Weights of a small image diffusion model: activation elu, trained on small renderings of single solids in any pose.
Rows from block 6 of a small image diffusion model, named by matrix and row number. Each number is 50 + 15 x the weight over its row's rms, rounded and kept within 0 to 99. All counts start at 0. After the name is the row's rms in percent of the matrix's.
After each channel's rows are labels from the 100 images, of 14848 (inputs lightly noised), where the channel reaches its highest value: "patch colour" is the nearest of a few named colours to the mean colour under the peak. Only what is clearly more common there than usual is listed. The data: small renderings of single solids in any pose.
# convs0: first 3x3 conv (model.decb.0.0.convs.0.weight, 96x192x3x3, standardized in use, each kernel summed), inputs 64-127

convs0.22 112:25 50 33 51 56 52 46 34 45 37 49 74 84 38 44 64 39 42 49 76 51 74 36 24 82 45 77 93 89 50 72 61 48 59 51 64 59 44 72 48 46 53 57 27 62 57 30 56 41 45 56 48 42 72 55 36 44 89 48 67 46 51 61 53
patch colour: black

convs0.38 080:54 72 49 40 64 55 44 48 61 48 56 37 69 49 43 47 55 55 59 92 65 51 53 32 55 62 34 41 43 54 64 44 23 45 47 73 52 57 52 44 55 45 23 58 65 49 43 54 57 79 27 66 46 68 36 67 52 67 58 40 45 47 56 28
patch colour: grey

convs0.11 089:63 21 50 41 58 71 64 71 60 46 63 48 40 59 24 40 35 44 42 60 40 53 12 51 48 50 49 51 56 30 57 35 57 53 31 84 28 44 54 59 42 47 48 35 48 42 38 69 50 43 52 31 46 55 33 48 45 52 39 51 47 41 72 66
patch colour: grey

convs0.84 083:63 41 40 54 20 49 31 33 77 47 33 47 72 63 40 42 58 33 47 52 44 57 41 33 48 99 39 43 62 59 44 85 21 61 21 75 55 68 60 61 45 62 51 44 29 27 43 45 53 43 51 59 40 36 45 72 57 44 49 64 47 66 37 45
patch colour: white; pink

convs0.71 078:41 45 39 28 44 61 47 60 92 47 57 70 43 27 42 16 56 45 35 26 34 41 34 33 44 66 44 57 60 38 39 55 37 44 50 56 60 33 61 44 29 61 52 38 42 51 40 44 59 66 77 61 48 35 40 42 53 63 61 57 64 44 54 69
patch colour: grey

convs0.65 094:86 57 60 47 45 50 12 50 85 38 42 41 37 53 60 42 56 44 56 73 46 53 54 41 54 65 55 34 38 69 49 47 36 25 34 39 39 30 77 35 61 58 78 58 13 56 46 47 43 59 40 40 39 48 57 46 65 69 77 50 56 34 65 36
patch colour: black

convs0.42 087:54 51 42 51 51 39 63 70 48 44 57 49 49 37 55 37 49 42 48 54 65 45 45 55 53 39 51 50 50 46 65 53 51 44 66 52 91 61 61 54 54 99 53 65 48 73 62 67 41 47 65 64 99 35 56 44 34 20 50 37 37 20 11 37
patch colour: cyan

convs0.89 102:61 57 47 66 48 63 66 37 67 43 36 34 54 73 65 41 78 61 51 81 37 69 33 41 52 69 59 79 67 48 66 58 58 43 56 33 57 78 27 72 44 52 60 49 46 40 45 27 47 44 00 61 53 62 46 53 20 52 60 21 64 52 37 47
patch colour: white

convs0.17 110:95 38 53 57 31 47 68 56 26 53 41 59 46 61 39 60 35 53 36 53 55 49 47 59 44 69 46 31 49 51 50 45 43 52 37 84 62 50 39 53 49 50 49 21 44 39 54 46 51 48 34 30 47 61 62 39 44 56 64 31 39 56 72 47
patch colour: white

convs0.62 095:64 61 39 52 39 56 48 31 65 40 70 44 48 53 68 53 52 57 66 66 58 44 34 39 50 59 64 43 61 59 79 56 43 65 78 46 56 72 41 73 45 56 42 48 46 38 51 86 21 37 71 21 54 52 45 12 63 42 51 42 53 67 59 51
patch colour: pink

convs0.94 089:45 30 66 49 53 65 66 64 53 56 71 76 21 51 50 53 45 62 47 11 67 56 14 65 38 32 44 81 74 35 62 44 48 62 53 63 50 42 61 56 57 54 59 56 72 59 36 38 47 56 52 40 50 56 51 26 39 31 46 40 61 43 51 67
patch colour: pink

convs0.18 104:87 58 52 46 61 41 00 30 27 50 58 51 41 55 76 45 61 50 37 58 54 54 75 54 66 58 53 23 59 61 44 42 70 41 38 56 50 60 39 63 51 46 47 49 22 51 51 44 47 58 43 52 43 45 56 36 55 59 32 39 54 63 43 50
patch colour: black

convs0.63 097:99 35 52 58 52 52 49 66 72 27 33 52 57 87 99 50 55 46 44 59 52 44 47 55 44 99 31 78 39 26 50 76 44 58 23 77 51 45 45 41 54 53 49 71 54 31 46 47 43 29 41 60 47 50 39 53 46 41 42 52 44 50 28 51
patch colour: white

convs0.37 099:68 37 48 49 55 48 46 63 50 44 42 49 54 74 92 48 53 53 59 26 71 45 56 72 44 62 49 99 39 39 68 00 41 73 27 41 33 38 29 49 47 39 53 44 46 55 30 39 62 43 51 53 34 41 48 55 36 46 52 41 43 52 64 39
patch colour: white; pink

convs0.24 117:72 48 62 46 52 60 64 53 31 55 45 45 63 48 37 53 56 48 49 50 44 50 52 61 48 38 52 60 59 54 50 58 36 22 48 65 60 62 41 38 63 48 79 37 59 37 45 34 64 53 49 71 38 38 62 49 40 52 59 56 52 51 48 44
patch colour: black

convs0.29 081:14 53 53 70 77 53 53 47 36 31 54 35 35 41 80 36 46 50 45 69 55 52 13 68 38 00 26 46 54 32 51 63 51 50 52 38 48 71 57 46 62 57 67 50 52 63 47 40 25 67 33 52 43 56 40 42 52 39 41 62 53 31 58 54
patch colour: black

convs0.31 109:71 56 51 38 66 46 26 47 41 39 54 48 47 29 67 50 13 52 51 55 42 51 34 51 47 45 38 61 32 56 33 42 66 67 59 62 23 61 50 17 51 52 52 54 47 62 47 66 82 58 51 67 34 69 96 38 67 58 66 41 72 28 40 44
patch colour: red

convs0.75 111:57 85 55 69 75 67 52 73 30 45 35 50 29 32 55 19 43 37 52 34 33 58 11 45 40 64 46 27 37 38 45 27 62 40 56 67 58 61 59 69 51 54 53 38 53 66 44 43 61 70 47 39 86 45 43 34 77 48 57 58 60 67 42 73
patch colour: white

convs0.67 090:39 38 61 47 44 43 22 38 47 51 41 51 47 69 99 36 62 58 43 99 56 59 60 78 49 99 39 76 53 43 61 65 33 48 56 65 64 49 55 59 42 57 69 45 82 42 48 37 21 50 47 61 28 74 50 48 43 65 55 45 50 54 41 50
patch colour: white